config = dict(
    width=192,
    max_precond_dim=1024,
    max_steps=12700,
    warmup_steps=630,
)
Rows from block 3, named by matrix and row number. Rows with one number belong to one neuron. Each number is 128 + 32 x the weight over its row's rms, rounded and kept within 0 to 255. All counts start at 0. Numbers have three digits each. After the name is the row's rms in percent of the matrix's.
# fc1: MLP up (model.blocks.3.mlp.fc1.weight, 768x192), inputs 64-127
# fc2: MLP down (model.blocks.3.mlp.fc2.weight, 192x768, transposed), outputs 64-127
fc1.441 117:086158121112123099185126063118161183195067169134159114097149126159173084122166182129111138149172160078179141132113069132148103096100118105141118139124124143121157081206056191110159167041137125
fc1.442 110:049099115159067162168104118117090173134061099114080159137163117151139159121112081183095133096096116082093126132156075138136089112138144125151151184106174133126150087145096187190111135107138097
fc1.443 110:133104118119188111143111074124118101184125146126137126118146070081137115030061168160167101114128147134096147194110144071125112134149135138131129116091182143126168102099071123120107135137105101
fc1.444 089:086158129116184110155115086140128152135160158111069115142187076112124125085157104110125090109182118148140122111149116122172124111163100108098069117068114102193111191191139130153094131147147177
fc1.445 078:148124124176143097101106143236171125148118073140132108148151148187166115163152101181152141138135117115187051118125111113088167112148090145147082101123164163128103139137148111123136065154046159
fc1.446 090:113146092112173123105150160174113073124106118116123061132173112138096120103142147149136146127138132128169084052082155145170101152099119161125061080099075131148126119154149160137120162142138189
fc1.447 102:077114177161137134095125140081078164102156141090073095143123127086133070136061148055100167137130116192098158152101111110100108153209197101148131147135112045151160138055092108122177160128062105
fc1.448 085:100092099075119122158119153117140088173167124133066156110117128094087105168136152149137096071105139133146120168145172159089176114181127105141108081153112170125087163138171184121133141147152067
fc1.449 087:070122072129194135150121148108136128151091145089117118129109160125097151129110128100153113099129141117102086172140123100157172124090118122114141113120083177137112142142211109145177086153143132
fc1.450 105:103126154094117126112108113140091100161145074161108121115127145055139078125177144160113137133129128135138139118100197092071158163094154112166086121072101124093133152076108116051108023139125169
fc1.451 086:117107113163171170122141161104101108090132170119080184060135131147124151148122069157173104145178129074142192131103088119119145122094156143209132181132141121128083125068171117115116110162126086
fc1.452 069:155113058077178101091158147110193150107069106086099120125139091114097099188149147133156102135101146193121117080081128088093117120102091133134120102105147136093159118133130111093106123163141134
fc1.453 113:077174097113092121121131143129111155113105126113114120082155132156111066143158116171166118114147097151104115111146134168204110148099174190079173134121176139089106173157116210130118133202123138
fc1.454 140:068090100150148135159136114134169125096125111163091142139198105149154082135091134176162169153148151111149111142201100131129148132146121118146191113115173080006170113148131181084082138133120078
fc1.455 089:110119176108210127151079151085089131104120130123233079157118088142098126129065102126109162142167199125149148117114151151130145062125125135089150093130130154132148118070126127121148150197198130
fc1.456 110:138096110128091116114146193169085128124195099149131159086162110092129114091156178132127116117150128162097149105126113154078104129080081124196124183114144102106099201120087142184137101149091053
fc1.457 099:189122132119110071130085192139159177081142128088123162130168095077124157097165079123160149168176100074185148095117153129111118142094185121120148150137125113090126195078105110139121076130173120
fc1.458 108:147109125089118158183153087081106116121138125127076125127130205109082111087141097125114149126133125108109120132094083133136166109090097070109165134123134153134104149141160155094133116154163147
fc1.459 077:102084139147147119165166122145122163184072107134121162071204100087117120142105093136161082165192101164128103140173105059145186124164171143141102044118110138163136063107130053151155128083039097
fc1.460 099:086107115139179142150157089088124099130151103105107123165106109067115113137099170149105114128118102147100111175131067142123100150130183111159130143124093126148126146105119219114105139144133129
fc1.461 119:114153125093188137182095112083124187139164125096127146195078115161137090155146081177164102207131141086143147156095155113092157114104156111113120133063162113118067085085053095089071111116155106
fc1.462 111:064121104101167114105107121092120168181104126085107137098045084117154137129111131139130153090165099114136104127120109110110130107139165132111138154115127163126127137117102158144108069130120107
fc1.463 104:151070159123114080189132121173145159078150104091139167138111176092153101127206201225173102130171110131119076141115188137164112108168156120091082135110109110142088094147111106150129134101152175
fc1.464 106:090107108141129131116119153115115138112143107126026067157126138185142090129138092114187104135080121098107064134144181115116140175110183155096082156105124151140177107060130133107103154141135137
fc1.465 081:188150149095141142136139103087117152143134160121109098137109152096159145122141126130163096083081135131174152122058131105088166112055129129117138159133185126134103186154069121050126125104186177
fc1.466 097:115080098093110107142128149148139143160125145133070189117120081058098129172181129182152115154126090159126117117140102092155143114139137149184130153139118095132103141126204118089180135107119153
fc1.467 070:195178140125171095080109178162104138060158166115141147151137137086156122205125145104133104109132130169126091060099116074128087104098072150126121162097114169145113188078124059058117133152097131
fc1.468 115:161059133138112135189162130103105145186125099137126111069166147195151117104151101130170147118115166096117144155059161112109147101115147140123116158086137116113060182123128131190077124106165140
fc1.469 130:171105053100145115126107105143115122126071143096109131144135095116095116110105085103095102144061096177113111141093085143123132126106158112054080130125109179170154136087124145167135063126113190
fc1.470 089:176140121045119106102085115136151140072094132130098164102170071112096153144124128105130143180125133144093135154113142145132136126067131079145164082119100151108192133102132129169104140135136128
fc1.471 083:083162099095131124140140156139102138112114148113050131103189156068093084108154140163125196107104106081094115117148089122114060125134145165131124130138107076126149160114083124128146142134115133
fc1.472 084:158077148113117142080044164099119137126082107070090144160094151124143121125125139159145144194112116119095183159137093092119104118116135111163111108080134147115207128088169134107162104112132128
fc1.473 075:149058130180167127048158130059106109142103124059125120108116100076124113156083047140145073163136175111141138135105148130097148161134135062135149093103153138195100116154133116135079144106132129
fc1.474 094:152130128152151076097038159084144098086091193192156152161080116088099204138150117158150182153181118169133081157143178128146133175134096081109104143119175142127159050129157112112147103120116118
fc1.475 141:119058138116175144133109089143102130147068128125134104140101154158107169194118069134162116120131124171206138061156120125133141106128111139076092163134155149107136074108173164190129139129146138
fc1.476 083:172091150180110137126160132170121121152133100127077168155106168172138092088155178137145095172115082131135192122114108077110115151137145105150067109104168132198141110143154119119119149131135180
fc1.477 105:141094061154102097135096146117172150196087077130163182183135131117095117173116180139122054088147180139128128117156113082119089147113086101125106097134197144134203109131149172125073131187159128
fc1.478 097:102190125131132108140127094135101159107187071084192093095100111158139106172139135104119114099184124110138137174105097141150106143123120143133150141130099083156132152162163140081145085104114196
fc1.479 081:115137071110137131106170211153112126110127127100072181168140201100118173165120098093154080136167098098087105052173148161112131098144177136172123196127106125148152119147089102062117136136134073
fc1.480 083:143128136142136101154068107128124092128159095251130117121139066090121095142160122176109145058075163121139098114080168157143119187138119142156143058148053105159198143135173143149125118084092142
fc1.481 094:149131169103087121082092114146087106154170202131112109167151097084146196111178081123151107148110125115109119115135101133203114142146172124168132132103134177156117102107181113184114138138136067
fc1.482 087:099128124114142152129110089105160130255096153145172155096077101203132133153164129173134109114173167107129127096078111193130170117089102122199105166122177113127133128164116173065120120146078164
fc1.483 091:103114111099174115170134105093124089126140119115147094122137095143130096128109142100154134103162128077156118176179048137148134160095113149124181124164175090148102146068128169067154179209121114
fc1.484 134:134156129118106135126102137154054045130166147121147104149175103073105113122112170085126148106105132085156117177133099165122093133121144138134164162115154105156133145143178102128077136157130111
fc1.485 107:148052130150133154089127152130119148073156095139136169153127112149174135179066051139122180098105160106139113111117113198108124100111065091169087115120076164161131140083136091107096105111160123
fc1.486 102:163114134115163149161175104094150053125099146148138168158153156134118076166146121156088076098175151083122128093106178174130135072113124135162111147146108170131102123157110107122068123085152091
fc1.487 106:111102117146128109104126101148143141174090156093160077180158151110120095181170162220130085084101126142132150109154188117102130101125137143139102101099163166120099144104175192162103150105111140
fc1.488 085:127163136125139106209181140114170128141120103148142146136135151144121089109154103171154134136098087096148101108095106090162098121105121128141087116120133124125148142107066165154144156191116153
fc1.489 108:127120140130112141086123111112140128107087096107129116138156097147175118120176106049078128124168140140212129136132146071104140135065113109148126081118106207121107107109173163191181084108149175
fc1.490 063:181091111110113107074122124129113095163096118105116173124167108156109069152095066106117108123166120102125123164139170094119124107152104142112114042114131153095113094108105181163156113098174106
fc1.491 070:128074051072113118058115044172152073147101112134141146136100134130154103154190090117142121156174167048097126109156129149095090107157168107173201132147137153102177151139191176218132161136079104
fc1.492 092:158125195136145127115125123158164068137121119142120165148095121096149140149139111094149122129065099156134120136115127155056158127109136068210116097142109175136125109151183151187192117179134119
fc1.493 096:130081106163177039135130177074100105125139153143120106165120114191171115164132109093166140104083199068133114090127168043178091110125099102052153128133109120123121130150137122125127132100080133
fc1.494 098:125174071137098113078114153135144097157110114114090159104079116150094167072121107110142163102130138104133115150099140098132122120130116149110095115088059137193111071143146125108136125101162141
fc1.495 125:161129194079197130091113089121094096185105118112141128124130141132093114131082172151154146137125135135201117160118120124130165137140150103154128084139126097124078086113132125115107133065102068
fc1.496 123:136143131077103136085110135156143157116117162101147112047079066139136131098162123131140155177164110118126108171126070147192119104162172081108140114148111144097081129171121161090121078111087179
fc1.497 127:047147136144092125138170061082139166098141128102126125159088151162153138074107158154092112090124150123132108107125091156169137102141097212152159118083144113106140105127136148102096167097097131
fc1.498 070:126142125114085080158130126191157127097123125108097124170077139122135131165168126141049108158142144130139127081122132132118221126145134127085140098121145103128131117091094110131107132138126091
fc1.499 120:165185101139137155101119135166078120072162107090110125155126181099138166156064118124124112131122075135125166125164121153135143096142060114156155120170138144133106146085171135156134075227138106
fc1.500 096:107161147105157150146115173097141073110105103114045088091153132114099101113126099101130131063129088101133157179134162177152142099139126114119115096177059096104179164107113187101127155148079078
fc1.501 120:148076098137094158152101120084118071146132147152118130096167111067121132107135199201092138100088132202132116134143118148083100077127058058122116148119138149082165149111097120248125134146127116
fc1.502 090:129125169163154154129157099133092184109112169135160145182149130088161091111134102086084151094097095139145145146140110088107118060118183119190152097150117133103122195090082132106079088069141056
fc1.503 109:139132099126113121074153118159140116097145080133135060138168182159181074087103172197183128150127124130111154151146148146125126117074113206097105165120148194097140171166120099099111050160129138
fc1.504 102:159159131107148121194160142145184118242151104104108131148146149182084107093135132115174088094138145157109148115136081072152136141131132126134090147136138169158169162118131134125120086106152178
fc1.505 102:122131166128151129119134138126157136077116106077148149157130116118135067118137151138152119103105140179141131068168106128174130083115115110132110070168159215149134069149105193095090103176146150
fc1.506 089:070136140161114150099131112146155099159142100153071159141113090123084142148083174088150100132141102179157127154116201120107121134114112164152209134128142144121148094173178160155075131079110135
fc1.507 092:116114158076113142091077163118116083175082210137119157151074079080094142131152110128131162078158138144157132102191124075146135110155114101052138112166136132126144133152162117153144111134155170
fc1.508 065:101130061100140102134134149068157159127103128109091066080160111124092107153166064128127138119165159102116146103151159088147232127174108135140176135113126156111122104164102155115118139132166137
fc1.509 076:171084169120142146074108063036129069130128124134134091120148096080110194113171097110115094099095152089114136084122116161119166187131137123117095108131149165110131100143144142131132115111159135
fc1.510 102:150146108090117103097043138166097190144078142108035130136101107091110138174116083160151159159106073175111107156173145109097111113137102069149127130055093127126180085151167082206091135098147176
fc1.511 071:110093113091137129065114165139122123173118147087125151116134128117162122143099135094111102079120130185111155184152110123104096105194108122083133147098102123139111103103161077085089143092066108
fc1.512 070:106129099127159090080125133160180102152076167112135131139080078105136079138100090078129159121113163118183136118135150122152168140116112071132181113138123124106138113115154115138126132151107136
fc1.513 101:122142132085209121171119109136172093120118137095063169168142118101078184115135086092115117121116116149178111168136121105121114124130136173100159121130111157110133106065154155139134143138150099
fc1.514 090:216089156101160103106098110168106083058166192111162117161159145107133131179134081175184141187176123145157096111172127138140114136082130174126104151108126149095130173095146127166185212083121095
fc1.515 130:076083143191110151141129103096157028123129079093132222069112149131184126146137115092082116106115148164082148099144125168129095108168110130099122124113090114144127149142122167115108091110224067
fc1.516 079:084143163101151127079109097131103120114119174113106128081112122077156132126167067131068112146100158093188134121159104101163132115174141114073175159149195119111140078148043083154138093115098110
fc1.517 101:155115157148147128123167225134175105089172125170062159133138124120100106181133085129155102152185161085078152051150141164140145186121107074151134131175135112126185171175171143083132118143154099
fc1.518 080:172138092105182148131084099085153144171151135142116082110089100114131178080155137148107091106133179082126143146187134147085160149128134092143151103086103127087192116103119095109124156079076136
fc1.519 074:072078164108174077183126072090188062112099123120154126199102070078144077059180074114070170177195153078105098130173135115111082108149105119099167124127140103172166140096119139180160140087166102
fc1.520 093:151112125086136105126141123100133161169124128146155131091096154116139102090179089159104062118105157079127153151128098145209141080149125106061123114061163173136121141154104134094088118199170156
fc1.521 099:178060074162133112134151158088137165161096109038090078134131130057182136151083143126142156121120176098126138145170131142141139152169090088125103183119141056135118184087118128128181174130076128
fc1.522 098:170155121138109111140191071091090188147123129080137112151131142166119106021046147083142098117070150134087108121093109075181127162066148147139163228098143183149141166135164114119163180171141187
fc1.523 117:153138103128088122158105082148136172120112120165164204178117135127135132112134093202174152124141110124142073108089061120177138145139068072154147093184170117084107113114145077115100114158149135
fc1.524 073:162126137120117135088135117116157113144130104137157038137090118129116137097180160163123153101116176105143103157120127186130058115080117169095078142119187175126127171143104153104119114099109148
fc1.525 105:083146124113123131060111145129102126111131135126115100123159128150123135122148193147135122092140115098159096112114129129136130105118072139179131121112091106155200137134085182074123150143133073
fc1.526 087:134088141132108105075151147235105144143103068094122144128161168129114068117138134184146168143176076093102113111106084132116123094070154187170115151148101142149157117139173146170114089172127162
fc1.527 099:137112111109134165126127038103141067180112107081126114163112146135129164139138135109125104057094123118149167075123209101084161101102113190165105143171184135097128095106138188151088123145131048
fc1.528 080:105128138106144138170129111094118134107098132143087146146100103159108117127195082139097092122118144095101073135092105151179158111138109082120207051139097099136076155110115096096139096136104135
fc1.529 092:055116099129119128128054122129161118100129107052098067157134137089113179103141130103142034088158147118107108140140143152132159061132097162120107115127135102161073175104125119183131078195177160
fc1.530 073:138160148134193077103114144120155183090113210119117094128117063138115152145153119110119122142113161180105096042172152114115136137147112121084116181110144111171153139175121139158072166122104132
fc1.531 109:111125184071098154153147058122115088162141091201151135116165118133044112065074139157141138116105138122135129186128176042120129239107160160149117155145093140138125079097118138169115105107159134
fc1.532 088:157115125060174123116113095116117125184109143104092128094118124061134115152068142112180109139136174132149091127130145149088232134141121139124186100097218107134121116118167070129088153137160113
fc1.533 077:128132099161167105182096144081138114192149112150142133115095117169131183149099129153147137110167143108152102152099139111114155093142134127136125167174132139120133116070170031112125104099109180
fc1.534 067:086133127084141135105122109162120092098064119108146126086171084119109094129103106122114160152137143136080134064154158128105089112136103138141172110111079112084192120132126136136103070072138144
fc1.535 073:157135089075067118105137102151139132179122148114125172122064144098101163141175083092155087143171113121125132092089128078082110124149181170145094152136193157130191109160155144221160111147130188
fc1.536 079:150133115101149115096155172120124104131075115099101112127113167092141152138079104083080127123122105092094139144165132165107085125173108083131111169072165161137130081107152097119100115151085119
fc1.537 106:103113085134095108153126088098121150118153128133140121114112073173138091184122142183171165150157152140090063122136114162186141081109199111100083208186197157136079099140095190137174179117154112
fc1.538 129:082124125130139120097178171156181169110105099105112233129137108143082101127110112179115134120120203109128122092121097118175106135018100067151142135147153139135097102130170158138104093101151095
fc2.441 092:125127098141137114128167145078121071105114164119212113120155120113112080118104134157097143125138120097081127114170077132178146169155096112065116140126128118129134136118133122096159132139060160
fc2.442 091:128147121172117103129167140086127110136085157074098098160109120127095133172161089138148136169144108147125139155108086142157170108134099089100141095105148140144152062104124128091154191110145090
fc2.443 103:117146124132098152121147103102156143053131169161141122112137155112109139092107156153094142150153166094122151070119130072119148129100171101121150126084107107105046118146107119167214102181090134
fc2.444 096:154116125122136113139123117068077128146035181158105147108092093083071095065119108145106123138167152159135116112135054129118120129155171170163177170079136055142150170127117172128087093108132100
fc2.445 074:145141120135152200102179104136106120155044110122148116186126105110134177122084131129142124087124118098081164164154167124057106110130135133113100173134128060099179118083131080146142111121127108
fc2.446 087:142074096117094122109114126158179139138133066106129108105145092143111091140147167153123120128133142153086135125075099151097157141151124135178184201103166112156144131123170113125120181140078089
fc2.447 096:054117170118124151075085200164083108114125124174090152137113073081138141144071151090139121183111093107107107103109134131143103177114206141168140098146140105150094161155143156100092161169128100
fc2.448 097:115159140138142141133138160145162140137141117105069107102097172159070087157147160138136074171133114149148119136133141152081102107097171117114140128174151145144099123129135185162117106109137081
fc2.449 086:112097117079110065142122147116155128122180183184138098137106186145110092108121143136071151142112106120098137095112106106161095130144174093071145115071131081145142149117153065172143073118136082
fc2.450 101:115130081152131109097117140126138083127128122115121132143163123110078183140104160198138121098118147097120145115121155115128116131167138111137147098076170115119087148093127092199148066109149078
fc2.451 087:166151126157140115149093100146134119138147154132116157152157180108084141131185078158098126134109120231155130097108080139115145101093132138207102124111101165087108090169082109171106170080095092
fc2.452 086:139191080154098105077104173132166138099128125145106123134164119103067149144117132166158086089100160054082150159146062100161136134136164102134104085110118184091137091134150147108154130078103114
fc2.453 104:139089106115104125123117122132129153133080135147070083164112138133098114111136068134141111117132207088186107129151126112128115110111205144098217155133098107053183162122189210143165153133121131
fc2.454 139:167128167116137164118120158144131189205140140142112135098111145114129074113120118099102170094126112149119064141148118093073123137121118139187166141133096146081081175125173132117059129134155120
fc2.455 116:115035147129149137147105120150117171114077170095223137116147117126089069165103123144166161095123130157118023110093152168125127156158132158162145126185104096146083096177108101113091114088119130
fc2.456 113:130171098166101132103146147175149056147142199107157096146079151124218078125138140184112105142168105121103099106045100111153155161149071134150069141149125156151160114102122148128130212125141121
fc2.457 092:203127142100163127095128170132066155102089221077155134088086140121115077163134079086108114086104076141151058143124139110126144179137134153203071119143099152145117152122103119124107133110157094
fc2.458 116:107124129088174138159129141140134134118136139064106041177140201114112153198134183174130091112121122149094109140145121106140195142123127061108136129117124196094146151162115158144107154122121115
fc2.459 091:146145145162135191161121098134114134066071123146142135195056102116151133132102109133144116133119137137128112154144140058089050125084159092153143102142180097119153094111116119124131132117242129
fc2.460 105:113088143129173117170118114106139128122164100133154111118134123087162081116147169158141126136069241125140151126171133190111139196125137104126172121137096101133116167109117154146123157062121090
fc2.461 102:157136118132174110148155143108136152113116083117130144110151109177102157162129078136153167143122151122107090158132122125150159080133213109107154112141085119176120041139142130154117162147155121
fc2.462 071:128112153113130097143096175135116123126073128142115132142133126177086184095133080155165114125217126144118160135079147078134124065211095151116113094113130125166092149147128141103147103177141092
fc2.463 106:132163163130120134106116133139078129133177068126131124121182119086134113110120163204161112169136116128111103148139155161135119139121173148043128103123132137172174151098099095172121150128155144
fc2.464 101:132168161141139100118132153130117100143148130034115130084107123094124154197098115109087061106126120118139164188141112176118148125164137139144121145119167113169186114126154075114124140126112102
fc2.465 079:211070159144137125131187110112134141120108080118173135156122124086129104121136102146102080160101093148151111100096124089114111074180171112072109116163081120154165172110103117189124152131115138
fc2.466 110:157132132095142118147066089133079159116178165151177136178119090092111099089137143132112153141151123170118124138121113119120131215170129068122166179129108148160116079151139122136109141103128123
fc2.467 072:127112097088137088099122141165115090131146170062195157089136108133169144124148119170122117180110129098125141068069052088166136112169121111189083042138141122083015141166150102175054113101092165
fc2.468 111:184155177142114142116120134124054217111156060082077091135133150153109100170120094051109147094124111150164116128073089109103109138138164143124113106083113141110110144128120138078123040140125174
fc2.469 141:170150090155117123088102077158110126135124105169149103101140079112096169090102125039143070106075180111156130099083117141124136136152153111035146123131123135166155155155130169151121133079132181
fc2.470 096:156106147115109091120110148167086157104190177098119148182138150063123128128162116152088181091127146050117108115176121129087129164161084135119166145087166135170152113120154077089102131120207128
fc2.471 077:099076115165137095149135192123075136137076148121042161172120129087071178113087136115175151150176132186113142163121124118112159122178133150115132087112158126145131132117124142100126094140095135
fc2.472 099:127087104148125144119055096152117093162126188028111158111055101116104169183114062116146132110175167155130096157163142186081134117201084102125149132144115064178128101126094172138119149132109103
fc2.473 080:139130106135140100113089105120164108025109168145130131205148080091133117129170093133092081096133101185107114119101087097099120133108170110136149174098171100156107166131138135148072116145134120
fc2.474 093:148086114138120168097182143125117086105055234057168123105150175160110061135131111146131186024164140112088131147128182096129110185141101066155136132088107140143099133137186071097116198130106120
fc2.475 096:101127081116127110169127178134087121117055164163105144156133161195119196066119131141133120122175119163145124148093105111137117093184110145087088100112136135128076167136102099069068095138115112
fc2.476 095:134124175190106134178108115158060139129130108118118098117104121160179188121098178128083129115105167126131067088155103083165124137180117096149117125093112161137118077177073169129115202134159213
fc2.477 098:134204068139135078119121128094136143066122140097178125139130161183093150083123091154119045182164079095138150136146080094116100152098134122101121125159089153113060113080119133103090139096156107
fc2.478 097:106112157176141125126132112149145177109168037136175130142128125144151099114106126152103105168114129135082138112082104180146131165115073123153117068167152138147123088108131099156092150182139182
fc2.479 091:119080091105127215099122171107126196134116100141103123152135165149132127155119077058131110174110165156138166175133150125107119155147200092209127059105124120147135161163168191169150177084144131
fc2.480 091:124089125129153123147121114155148142155118068076139099121124091095190103111141189158151188110181147102116156147100157153125119170115137127148143172098135109139132125195142146168153121140083096
fc2.481 092:094116145120113087165135108157125070113161182118104124125146104103192070092140168163137131143109149158156162090088091127196119153139150132112138183112174171182137092144105109118074155137123094
fc2.482 083:144095180147107165148149127107164076127147078103187111139140127167076177136136145114107140160077127109166118200142074163136123140190121127175143133190111082197152121144144139105146064142177162
fc2.483 106:141114177152168159137145128124115194105115086122151140123111134149151135085136025157166125162144115147144083090137112132094151139157138101152139128108110107118132125188160144179092200109114102
fc2.484 091:133118087131097081244149135149131094116067138108126151124118139110082160109126112127120107137156122167125152156108146155126127115163117132136117113116160072168084128120093172044183022138109138
fc2.485 117:181225106140134116068127135101142140160136062104134157074176136167134110076110103114128210153077106136137154132092108193139134109149103104149083173163116143137103154153109086140122118217100114
fc2.486 126:100122152118165088150074123109124018123164138104110152102106112192144121173110107161172061115172131142149133132133165189160140091174148154133131098158156144152146078136121103178061139197160087
fc2.487 095:144172108105147091153096103151148156075122103075173087120122127079097096127137122190137173223122088109184079114141113133119141107088169089157111138168110134149147124148170206118055188153129062
fc2.488 076:101140122135098148164067162085078150177067109102131122102147102141107145090119133145128140141133101137131157125105133118128147119161154131171139130102192174177153137128108147089098194113104201
fc2.489 067:121095124104117074152058153153119130106125097116161124157128138106112164147162142123131114122190112181121147112107169089119107125149101139128087134118179105175134097114131126108123125123087097
fc2.490 079:066151106087164076086141158129198138127104136121123120174136159170151157132141145134201148102052125159145118189123065095128103115143098129149081093094121166167148104061102160080186107136067137
fc2.491 079:092132107157117098081088175104144111162116087149107090170126143164117100152152110086110121138118138159147140196137125145175098136154157140177100139055143139169171165192118145071143188106165136
fc2.492 093:172137137116147143070160087212128082101165119113115124137160097104124110140122098097093197169169210126116130151133108180152112136138163126208141136107082167109183130124148159145152059097132087
fc2.493 098:163133148127125146101109091137051153163163118162107136102134146190200094102107131157113137123103059181116140134123114036159152160177124117105130138110132108109145123137115166150098141144085210
fc2.494 106:129120117165137099156151131143094119151155164098145122114113141116147151117125132143068188114137146172142107151188151139147146125181101148138137136057112127124117129144095153147103136079128093
fc2.495 122:135148113149158141116122129089130124097097188150173136111144095097158193137135129105121146096115029108129117154202121140093139129137107152130124121146113144146130051137105108139054150190075139
fc2.496 115:152123118113118112140129093125150114103176104161225139134112155183108101105101162201133101150141145112127186145073138128107128127082134125123038129175103115140092110094097111122083054136094145
fc2.497 116:115130134113125087067076124104110178139116190118094153169136126143075113114114106136144079157213144064094118148104122105175123106126133183203191124080126098157115155130180142140138184144111153
fc2.498 085:137142107092168154130117156086066114169144121122127115070135115072125168144110138116177135105177133120114124109154132131109073127108146116102132153105158254147157102123095057140103159123128102
fc2.499 099:165127103145159125131161110088139109186150090168102131115191131105170097116104152096134146069109163102125112138154132155153134128111128124157145107151129135160113147119168092148133158090163170
fc2.500 095:107115095141118117148078125183118105160153045119091192096131093134190158097159085101132153183116196125104093089158120150078141122173147110090124118170115081130125158154119167123100121121114136
fc2.501 115:083135122131139123125152149096139088138141095101066095133105170097181171149141177154206118115102129065129112103144152166150144101114005076041087092144162131118098062121098041076142169128134165
fc2.502 095:167162171113117160150146046151150142168123168135129090107093114140113172092113083079187166198113174093122124134163095107132119092144162142188152130190096140077115152116110177083077119153164064
fc2.503 105:187128102152141126105162115133086113103117099121133142085108105199189115158185136128085092148107142125159134128130131181197141116116156156180126131099183105085165124096112116170056108080137074
fc2.504 110:154149168085174158158127133109188122082171109172111164092133135173133173126106082088068135200178184114136102134139152161136113155137090087200104085167081141162088091122179122147116124164138179
fc2.505 114:149114170104142161098128138113131092149102095101128114118166147129115148162141151142185083142148182037124131108152094121126122107092116083170148133148147080108103139143152176067083100088126075
fc2.506 089:136112165193144099097091137145103156120144089063138116109156108176076085150172195120135140102146133069132112129129199123149182136084124156136093088142121126160103103066226134115127109132157108
fc2.507 090:131132150106112080123149163117150070141086186116131096114140139119118072143092146133098162167132104168127128088155062087147132135136151129089131108151139128114068177092144100094162123174146102
fc2.508 077:136160092117154109177141072120131137151127160140125076171132129150123081138111098090093178135111096166132103074152113061142069101079094114151063232109092116116146120120097114135103137134121146
fc2.509 083:158168119152102179086122096103094069144122152117103139147156122081044098116052097036127101098175090100159095150132111136114108206173118162152112137120151154162099122151115119147131125172132163
fc2.510 118:092103181098122117072209137099156170158072155124074161111101151106109076167133034108131104113129181154124166107129135139106147133105108122102152172042122162159088099106172094089106115167119117
fc2.511 078:090177149112111146120098136119141122141162105126113130080139102105158155119148144094146166185089105085110106142083118136111076123077134084044202140059160114105137127213167148111115172158150175
fc2.512 087:234188105120084150115133102142106115150127140136108092173157093066118110101138163106174178108157121120065148155112151129151104120109106131126138122136100167107100121126188169149117132141150158
fc2.513 130:104176123088106125121132129141131102150124074089089140120125121069126109149142123154196084148112118184108093122126156127144128114098114168173154143128063164051087121089069111134186164146159130
fc2.514 086:183190112127148094123155134096091060085169188144155143049151117134132115147111147157122157093106080098105162135128147101077124114154198105160162053091096153125125126156157125118176154146123152
fc2.515 126:098125143139127113177136167140171148121068118162157042106135201131127177092124105112146136148197141096065163098122191108161076124137136112117136101087139104057093166095138127147162141172103153
fc2.516 085:073059184158085103124143101075145152072157160138137102180132165137110100123141087080146124080164108135071091165087130128111124116164170089099079078147112112180162087097118152075176080145145099
fc2.517 094:144119167130118122119075169081088130106174131153056131067122098118080159170114152084108104160106076091145108154121138130146120155117176132153132081156104102191139153135126134089119095131146133
fc2.518 082:121084131084140129111168166065130077080194125136100120110147084145132121106137179141095134188097128146122136081133104183107122214167105065099094135098170130179090106125077085124118148161118107
fc2.519 089:099126152097139134123114122098155079094171104108137124082184145077103147135120121153150136054140112184153166152207115093176142121095102150099126089143123176199150161119121136070116095077033080
fc2.520 094:158132147111051099166167102089157096148117113153165132102142185113094167100109108158137129115149085137151106127128176126121124154112019141144100153092089136153163132125095115107138119080141120
fc2.521 106:159111112180136159124130141106150168117132115182126123090126158171170117207078104052142131195194140124148096092119113116116114134114139128143140083107089089148115098128105122152202128182142150
fc2.522 102:152069118140122111131129174113113100129081190069124148150123144179146107131091172088173106158158137092123087083109138077153138161143137113102151178157228127143140172125104147137135152080118107
fc2.523 124:130080059126119137138175060106144139106135094081171140134151152164163099093125102179113179132113117143111192138095116153177121127158080119115152130130094117132146114102168128107096074068119127
fc2.524 078:168170137155133140124104104112122123164083090117107089066156131074099156090128129142137143134086077182117110155150147167081217128140115131101141164123112088158173159098111127122135109148094141
fc2.525 103:153110168056151144127165150182109159100114136109109143121099114101131141143136126064121097162166199075103141110128082121095127125142152136157114144083136124199137112165064139173200119090143085
fc2.526 099:108226140161126129132121177147084140165163110203098085141147149159099118150108154077082177096154096194110130120152151131152119088152163098179080079137114078073083106139086157066099193114118068
fc2.527 101:103101145134111095145104069172211122118146056147112161132106158105142068119139094184145084221103149189126093148140132130095111111147151160159106134149085136133097153143092130142120085081128078
fc2.528 088:124110178082113101154154116120138169189139165123092121082161148121136144091144118165155113109131104125096146077077088161142086139160131103101182152093163163134198153103074121194103090149148091
fc2.529 103:105112116168162103155190142145129148160151138201113136119150113072140105066115119121114087153144169142144177114147142160140154051157098130119120149080136103166214167119121075177107091093158133
fc2.530 087:141127128056054141110106120145102158114159195137149175132118088116092155119099143114132103125149119147140163144129165094143140175094128129162152133130146078094132118071143144158111181140255148
fc2.531 104:132094136140112115133128127128121120156073128044210128147111136210114139147128172119095165103136092106120092140151134039120127223163114140120131110153155115115053100159139153112125183169131180
fc2.532 111:122138091177098067126157150098117202099155159135146075186144111182078117119124140159089087105137080090146130174090109128081063102139095131168071078080117143120135118151094086138071135132064110
fc2.533 084:084152115192108127141151139080188141149117111093157138142100090099088102157108120199143163145107081152142154075142140101170143070113134127124127222177138128120104125118135098134128099128155162
fc2.534 082:078121143108139097107145174114152130154142145123141137183138148147144165147197163131127131080148165117141108091228115101166116125117130166129095094125118160089138141101124131160134114186197143
fc2.535 078:137165134126114102157135122124223145153128119170119124146149173102090104184127083110077094128137142139197111165094085096120126111131139100153123175139028117108093046149122114055152129129154147
fc2.536 084:085089138099165165159083153162186104110122155148083139138136118115131136089150114109096145081126216126136116098148165171110177132160123118138172114111167067091116127128182105119107172152135148
fc2.537 095:141183084132099066173171087113097114159152172136164093110095095185110120137115112129100160087165103139156161144133133129136112113159198122153085108173071136118135116126153139109216199190102115
fc2.538 139:090172078121120123064102141142145190127095090147100130158136101134124124110125119164121189117145040134132121139087152151198127175159108090163157089067106126123162100109160150125149092172143080